From a checkpoint of a small multi-label audio tagger: soap at rate 0.0022.
Rows from block 3 of a small multi-label audio tagger, named by matrix and row number. Each number is 128 + 32 x the weight over its row's rms, rounded and kept within 0 to 255. All counts start at 0. Numbers have three digits each.
Before each channel's rows are labels from the 100 clips, of 14976, where the channel reaches its highest value: "loudest band" is the band of the loudest frequency at the time of the peak. Only what is clearly more common there than usual is listed. The data: synthetic speech, music and everyday sounds put through simulated rooms and audio effects.
# c30: last pointwise conv (model.blocks.3.c3.0.weight, 256x256x1), inputs 172-255

loudest band: 1000 to 2000 Hz
c30.198:159141125094155112179097122120118175102144109151067058071075135100157166125091137121185115149090096118136078147140142110140128092118139132141202149177089092126106126133105070134112143157157096159145084174123114121161141164117135165147170069090088128121

loudest band: 250 to 500 Hz
c30.167:192134113119131082138094147117097107139116096179105107126108152140093082082102161128124127143087218110143066177174149082085125193180087175138095133123141166150159158122105119121172126173119153140174104117161112177135096107117150099112090131163148135053

loudest band: 1000 to 2000 Hz
c30.228:122099167170138167079198099145145144146144120119117092182142131089123079054109117088210130138138086112099073098161113114128138072080082191162100146092096178202156057083120159195178134138192101140114155158156148144141128098108174058131119105118083158117

loudest band: 500 to 1000 Hz
c30.26:140116088133140124133103100142133101168144097105121112106179128142112172099121120142156143122141095102188149116164150122105116087164131134129120065117161105155131142164083133117101140058140193145114136096159083169119100132117114114145104139081116123097

loudest band: 2000 to 4000 Hz
c30.229:123123130119119108107157140102173102102087091128148079141195099082118104120164131154095146180119157065178180153128110134116090106137160086093150125078129108170187119113195095116135121143133121077086096079173181162117146165127168100141131108084199167132

loudest band: 500 to 1000 Hz
c30.98:123120107095117115076105110095115135167141117144110107122172070178105120101147149142146166117105100026163146116146140133086084113120159133189161163221122133149143125140104123171129080126133170119120117105141146118110144135112107115166150113161121108110

loudest band: 2000 to 4000 Hz
c30.245:126163065132133191128155140156122149125113148107129181100105124180113143173114165117091146126134165153150123161214096113118129116143176136121145148141175161143104150196121154113156166089117153144165123123106112100134106135151108147130141117101105086144

loudest band: 1000 to 2000 Hz
c30.227:133139139115152162060112127174114093128126147124155171091111138145118109116095095112130158129141187117144118106166132119125120102104079128114168095147093160095156103106103120103105130175109086151143104108136110123137074114128119099165131072105165049136

loudest band: 500 to 1000 Hz
c30.209:104109104102202148134134153075122127155096097097178105177075080162100112206103086139151156087126154097092092149106184133181112156141190112121132112103094094137109114148099148151152206125159099127106124094131104092130135150188137052202086170082132038117

loudest band: 4000 to 8000 Hz
c30.165:155128105087134113124130086158091138099129112172070115132120108108107090128118120117153081100109099113093114147109200131138121136111154135120113157148108065151101108166135108126144103148143123130141160131121109145138128103089126159126077166126106164149

loudest band: 500 to 1000 Hz
c30.6:162094151116137094099144152201127153071149125139138149110110109127140131140096145120108141153095100127139136157133184173124137102147137202108130063128150200128108131121133122128079163169115125120161146106152124118204118155175076141168188175106126189133

loudest band: 2000 to 4000 Hz
c30.130:169148138162065106066146101033087122134145156133169125088110093213089093118126142129128139135116146099099117096163121135190151125093172169097168150188140129101119116093132162123112121099123122145143127136140119133108115130137106085126130059115083197104

loudest band: 500 to 1000 Hz
c30.153:118098111100167112103159205119111121134101121140140110160147109164146168133115150122092137208116142091094100163108154133134121125144148107116185156167127144085182124101115128107110200124117099133136138132162152075150123108120113133094173098104136118105

loudest band: 1000 to 2000 Hz
c30.184:110118113146181165168115135159129116112092055147089141115149162171103131141127157171155139092112183171089133115150158145154115100126141157110085142129121098169160195174111163096131107106138106150085119139156189150166152091148091084125127151141138131174

loudest band: 500 to 1000 Hz
c30.109:128125118097145117116134124097166123180125130086067089130089092122193092068123102105111114135152114139119227124107110176174197144146165188159139108187147156081160122145105136103128163121116133102166141174108133161078136116159118157111153157176075183182

loudest band: 1000 to 2000 Hz
c30.131:150139143107106086109082104127173158098141145113161141046100128148136165131120095104169103171106103154114102223144160140137118159126086126115128138121106156123121116117117131091111077129174093149100142180148143115114092122124107147131155131163161153188

loudest band: 4000 to 8000 Hz
c30.128:159133136142142087127223093077142122130120132155131137130079190098194117121125195113143085201130131185137124156131157125125138140122096186100157125142155087090096096142110084119149134110170110123132107128122115222124090103111097124103073118162110167148

loudest band: 4000 to 8000 Hz
c30.25:139047154083134115146082062103137106108123133103179056113148119107101106108121100093121112091097084192097116129176083099164161126038136115148125159100076095126095186154099110158160136058107124111031117130084153172122106118141138182120083079135079126154

loudest band: 500 to 1000 Hz
c30.104:107113132148150167160132062149121119147076164103158091110163081184144117116144086121121119154168088132085106131153109106133123122079189163095124153172119137123062152102113072127122095109136091108107135122075122150109120119121167149149133149120159158128

loudest band: 250 to 500 Hz
c30.79:097179047078096122154087150100062168103092078093141134105157105133173118068108106115101132057183166067079133125112071076171145104112158113140216140088102233122073121096101086112134227145125125117198090122157114057160133151122159079152140141094107123119

loudest band: 1000 to 2000 Hz
c30.138:171121098211146167150063159164107119111116140116109102088205104210123120132162142076137107154139121085075136110148158131155162160144156168099100100097128181100111100141132117157112146151105090167149123113163063091171137132130150117128120147119135114154

loudest band: 250 to 500 Hz
c30.106:113102185152102109160147187116121112098125134140138117131148162174104128152112124125079126171127152129102121126130153123172151140186180139115111124102165141130087112139139178114106097118078132162150124179063101165126117134176104127163177094114102109121

loudest band: 2000 to 4000 Hz
c30.125:128103065205081120089128144137125139146093130144139127144099146138213080179194144122140098115141113155060174148138100157147168167117158149109109072099127126107150143112079167106132153130086108142079105077187122111186081176177115124090135125110176090083

loudest band: 500 to 1000 Hz
c30.60:107131100210081163134140178116105070126130131183201141131129131177167100115140067056110113143087117073180141136103107143136120135167092130152156074120144122142125159120165166155075111172101123161163109099116085132122112108101139126093133070168166154150

loudest band: 1000 to 2000 Hz
c30.52:055122090176109238148144180096164129107145119138118151087179111143143251174079152132121119128130118080106081132108121098144134150112088126162099141120119153124098106130097072135138134138087157092117197128154071097116114135173155135127123157146093127156

loudest band: 500 to 1000 Hz
c30.95:108154114152155109172184108109169183114137103107132181134116118110208092173147100148106127116132151099167121122124124099164177139169215124174146113132123149122131113101157153127144132124132166142146127081079112098080152109133151125069104126101125123137

loudest band: 2000 to 4000 Hz
c30.20:096143072140114171122153202083083132150105109127135158183161103080117130112104143110177132158155120158100083130174164080100142074114112155147098103134144183148169092121135102089247112142136139107102169159133189102111194190134168123120095138123163186128

loudest band: 1000 to 2000 Hz
c30.219:108105112124103135103101097123143123204154150147105168128127122108108162139115101109129115141125132121144196116172126143125149107134119122133136101128088128121125136111100101117155127168172148110155154082087153112174110130105114142103133125140154117142

loudest band: 500 to 1000 Hz; 250 to 500 Hz
c30.220:190186165128084158112143096113121099132179117140127169055163125142170133146088133092125165201151148088109129115106125102112123112113141123148126089186100112149051098142140151198161155130132147138092144206066103140073152197125145155148121150129083127159

loudest band: 1000 to 2000 Hz
c30.86:110161113156138166088129118171113072147128149171123237136169105112107110147134207128135118117174143122129207173148106098152169153122161118121098077150113158100104051180109053151208115135133133117143189111143087107112155116154094161194146127077112129162

loudest band: 500 to 1000 Hz; 1000 to 2000 Hz
c30.157:108110099148169121166098157176128110071150081089097139135163136087139144074121085124105132144168102117117085095118131136130146049164089133128123151135126155076153163112105131063114117087156147160139134135203150147133115124106136171111129128137127141154

loudest band: 500 to 1000 Hz
c30.121:138153171120169135209099104141153061180142111199158129135132103132091106117137105144155108146104142123139129111120114093117154202118194104053137154127087095165107177127147124127144087118105121105189096125117127166169088194134119150184143176148147100153

loudest band: 500 to 1000 Hz; 1000 to 2000 Hz
c30.226:095132138138134122149151124139166107137097106104166110156133127167150060191115142145147105103139097133165132139110117090096133121097166120103144152071167182108140135122116083094123123143124149153148137139127131116138133101166087130165131113091158120101

loudest band: 500 to 1000 Hz
c30.76:081133130125126088102080145180146142117124185070111186097155102125148092165121125118123121103095092097088103133119145124145147122146090137121154159140084165118136162150144093099131170121136143164189138165180079108163120108182138210159124130076153150116

loudest band: 500 to 1000 Hz
c30.230:142129145183177109054056178128100170155084120129143141173104143135162147121102121135184159111187113129097079158159126147160134086055129139126142090163171137178124111120152132168105082123127186085145156110030139126183118117133091162091170129155088124171

loudest band: 500 to 1000 Hz
c30.181:115115111145147165189115086152128156136116139129133102138118140133115123119112141132116107119137137177097159151178076166110116146143140121150089096242131117094171089135137115091119078125162137087090108091147104132088092123109155088102160153147136134152

loudest band: 2000 to 4000 Hz
c30.66:132097148055176100153108197118120131164126114127216111120065092163098086107120127122164178115125176137170130079139111107140121153160146110156136081078166116085055142094103153119093114086154152153087077089133142146122098093122126192128157132090094115126

loudest band: 1000 to 2000 Hz; 2000 to 4000 Hz
c30.112:110138115115076136132123162159170119073114148174098139106156099103130087100067117059185126067101157130106139194157092124154129146131119095133068120085121127145106094084100156154102138091143129093043117188147116116144120162160111164066080141158059121163

loudest band: 4000 to 8000 Hz
c30.223:077119105159121114118078137103138104078189112180141089139072105188151223121155126147137174161154158131098078147186165176185178147155142124115130194103203148181125144162124110144169131093084101101101148093151131118087141159105144146119124112164110095158

loudest band: 250 to 500 Hz
c30.133:176192144123132132162109173165099137140118187120171118110138123112165127170120098118110114106175117091106109131099096122124158149154158124120105189168101136105116121144141144147094133146130142196206112118084168073155094153152105154100148139127099137111

loudest band: 1000 to 2000 Hz
c30.119:102125139133107112144149121136125120136156098109138150150135150151119140132112134139151159098136078091078150139071107129093085132115113062138196118181154099114140122137092100181072152120155140173093095087158125173173094091135076125172092154145151161093

loudest band: 1000 to 2000 Hz
c30.21:092170176106154115121146137174086146155132113081162206134106140158120097093152113109085065118123143089119171127120138116103128141148162103111163158119163135123135134147140115111107131129160134183092124025091144174130147113119115122144154213138149091133

loudest band: 500 to 1000 Hz
c30.221:090140093106171142110207123151178110126085145124074134116144157110156136146190085080142027103163116081090218214144121115105153119121100168130097175120143153118115103157116113141194089161110165058129190129159208146081191064123167138082111137093088143122

loudest band: 500 to 1000 Hz
c30.250:107136095132143083111130130176157121186101138106085108159126116135226126133132139137112146136109138090099112070115091089121138098160106152152161150152092115136107110154125139106145147153156112078202098128204134112128118113128110131144112122075104097119

loudest band: 250 to 500 Hz
c30.75:116153208086098179148116146134071147149097191159131168098181128144112135119112089126077080157115141146122135068139150104101110134164156074157143125137124091165180109099162115155115133181160159146107178135152125176137129066095138207083142101111124172129

loudest band: 4000 to 8000 Hz
c30.58:107135098088169112140172133153088165159081126155144118170174115182059153093103118091139103123137134097131126148083129172165145132149155125154124146150161134105123124075104110159040154124110127086064084149116131117130182105119171114185144091107180169109

loudest band: 1000 to 2000 Hz
c30.16:154191165106111091148093128113142116089115149144105052093136073125116134093133177149096150168130128130107105139135126167142106128152192129130139084126156140144150118175173155100099139081132156116141158129120083132141109096124117130120081127179099090121

loudest band: 1000 to 2000 Hz
c30.120:081106082091093140127088177141109167168130117150112113142087094074127148133139125105117123094093165102107111156172138088115128116176107134108078123168072152144135156141157098117131142138102162109039079099071137089111095174119128129127146125103110097081

loudest band: 1000 to 2000 Hz; 2000 to 4000 Hz
c30.213:149120126103065123092166095155124153102102145112105094113127126131105112142108100112156097150130085186180122164090138101143181124164125142124108087110150143101149137122157083062114103093087120145114074129147089137153102105107130170153179176134129118109

loudest band: 1000 to 2000 Hz
c30.156:117159182155128128162103163071153130163124101086182098184159107123123140111133124184188135121079113123131147077140067110142147098116112098116148151127073097181104116107138162106117145136138069101139168110153167132127140116167164130117136131103129145116

loudest band: 2000 to 4000 Hz; 1000 to 2000 Hz
c30.90:139105102214141168186102132110161082125098071113152099119199060165143096150160107145207115103155137133128144111113100146126126068163114103120125102126109133097059129114096178117130115117159138175111116131099104111074110132117109132185200165148142104098

loudest band: 500 to 1000 Hz
c30.240:190094117137123112090133160074186091154171121157132108115087141118135142129118104117132118093100102107178106130129132095146094229110119114084086161104093193206099202102155140121143114108140109111125074151136110081154121255141132149155095120084164134101

loudest band: 2000 to 4000 Hz; 4000 to 8000 Hz
c30.246:156149145112130119108136160188136168077098128183143125171178120118154079114255089102136088122196095103129120191104131101149142176121096123104040123089139170117149140115125178065135119097143074117169135116140148164143198109150213148100141084101115169123

loudest band: 1000 to 2000 Hz
c30.50:142106124125117167082147123096125090114108122135113137104099067094108097191152098165143093184123137214140114111147088083089153146049181143162119098132113152171139133116096113056156183146108103214117050116129152135139157135124138100127131141155133119088

loudest band: 1000 to 2000 Hz
c30.36:126120104146126105163128118071120144136091127169143119142161134158119136154080109144092158143167138102109179162106069108188145049058092119133104122132094155142099132120142141148095096099171100092139142127126123138095120145127118109120191160136181165122

loudest band: 4000 to 8000 Hz
c30.248:156126080122089106163103194173140178105115181117138105093114148080067123109137138166150223145129121116162151118103141117112164142124096153172100154228135087116124126143146093103113131125156137135073155139148130125173141109155148105190096172153181068154

loudest band: 500 to 1000 Hz
c30.27:128138140132160070145098093125077119101099125118121120125131143110143134134115122112092120111143128098120112125148126126152174093120120151139171126117087179155154091105103133104128172147138128129139120162117086124104202169112156145146147137069124141131

loudest band: 500 to 1000 Hz
c30.11:080135137115096109168142119171098080128145105143108082049102094090134129124161160114110113151115149108086136091160153146159175127134206101109105120118187134087121067122142192204123181134078103064140130124117148172125165097137093141147147190072086133175

loudest band: 4000 to 8000 Hz
c30.53:073199162053070126115088055133105072165141075178148108156071163139130192193165121097162138102178150150119203086139087146112151105101104193096083097163136118087128136108124099115223144142087134125123114114098132120112084106173099077146166157107098155179

loudest band: 2000 to 4000 Hz; 1000 to 2000 Hz
c30.169:150098098146142149134125099160132159133119173079091141165168089129107108150076134124167119063156114162145130115089112113102132120149108131086138141168173112096111126129103065058128112160142122154152140080163102102131108148131113167163155180156148106108

loudest band: 500 to 1000 Hz; 1000 to 2000 Hz
c30.247:134112114100138139204151115083109133105131182144147120130141079106135154133124065082133085136138168130106116151106109110124141129120118148119120162121130123127124060109080131129114150157084135092142110120155100093137134092162108126095127137131100136165

loudest band: 2000 to 4000 Hz
c30.33:136114158157120139082115095191102144105126124095165161127120197133143125044115096133119189131103104125135140109124153130098114125118172133191133123098135141088184156051121115255168136147121141214145123194142152041094121119108093108140192145103179129142

loudest band: 500 to 1000 Hz
c30.17:133112113144114089086178173152134120093055130114130092091110142221255139131140083117103156156148116106156093135120098117175077085068116152181150180103135163114123105154117095099100100117125109097186154105122160108115132126130128093151131120084127144172

loudest band: 1000 to 2000 Hz
c30.64:140112148145130123105179167141131108110125147151112178118156098239166109154139106114161094132108143071104130097132140103128119123079103112125153178143131153170102077132086090143120181126170146119202153069174079106094112133152133125162115148155087094087

loudest band: 250 to 500 Hz
c30.162:167141111115115187098149110202093156105135141166119077112117077099150112198134082135136141223032086103126078099124108128098107123160147067167155131168117116094156113113165161103162139187126096118088118150168166140054170139116156122125092080097127071101

loudest band: 250 to 500 Hz
c30.158:128162131126079129078166129120133142113070122118108112140114074103132194121134148103134124162103113137150075159116124155103133132102114150137125098141092148140075108167108147116143113130059171073121111145109179165122123106080118087044089058025089076136

loudest band: 250 to 500 Hz
c30.30:113150095097150113057192127112109120099082129122176093116112210066119080176122059129116166144175116093157087128106114074117128147164163113133101150148185176097108160084110177146150171120124154122105100137134098127158143079156082178138100165112137106133

loudest band: 4000 to 8000 Hz
c30.37:106148209147143155116118181176169087093127161117120152082090118173144130069122161122159154107144120121154120124138065161120132112106132127117061125125159146132127155151121160190121165090156171120128081106158088116103129093120146137094061138165171148149

loudest band: 1000 to 2000 Hz
c30.172:108148090055077118159087115056104081156036153128140109083150087085106139128166118110128082078146142197141132117119098125176117075094102107122143173160134102154204146118128143150128152184061184128116102204097076107125162088103155102092138127122118131143

loudest band: 500 to 1000 Hz
c30.200:136154120154154136124148089112171103134129117177141118151105170093068131115150139129129105119107116090094190131113106100172118093145150137096138126097149089123129136167083112165171176179145138054133154072138224114131143103131142155120192119145128180127

loudest band: 2000 to 4000 Hz
c30.242:135147120106094139032121157126085130093137100116118119105225065113133141145220088132158117124175155085155189088159140085141126138130106103097101150138103185098181181126136148098196145184122136152161154100182210115113168147100210110144122173132142141132

loudest band: 4000 to 8000 Hz
c30.207:050093095124109163110120145134179132131111184103108152098108168147130161082201160096092060139144125141104120107152141122110126092086097073106180120127103131129145123109154105126092100171156158115117123168100107164152118146155119205103114139195121126130

loudest band: 2000 to 4000 Hz; 1000 to 2000 Hz
c30.5:133125136174163144130123106129129141093112118116165127173218190163112098182064154105160142130117142120134120103117049144125161103125135175132102169158095096102087075088100146142137102163065077147155122122186148116206148122154111082152166138117160105087

loudest band: 500 to 1000 Hz
c30.68:102133185128161107147140127112093114180138125117108160099101128148119080079128121142112128183156147139118132137116156178142112211102111112023116106144096090159089192120122132093078076155117103090193112127117142103160089255126098098118121137126099150162

loudest band: 4000 to 8000 Hz
c30.38:138107106120060124118137095139163162095078096174080127177075108141088098162196094076119177108125115149135171103214090125144132155131087106120153132134164125115092100102123175083153125171145129158105148149116098114165143065099129122146101156147129138130

loudest band: 4000 to 8000 Hz; 2000 to 4000 Hz
c30.9:129160070141113133175218154113155110121158159105135123117083123092095153145154158077142125141113120176117116128123151070106102116123123134136153136173173113161114164149151110105088187116124121125119139159131092104117153129134122196138099165163092105153

loudest band: 2000 to 4000 Hz
c30.4:079139156167111127119075094143100111148141100165117148172243033163165110134159113109198093134179161177104138065112086101117094115115087122093140119131126120126082121111106136096133098079161113109131107097130114109114092114115130156146168172119127122154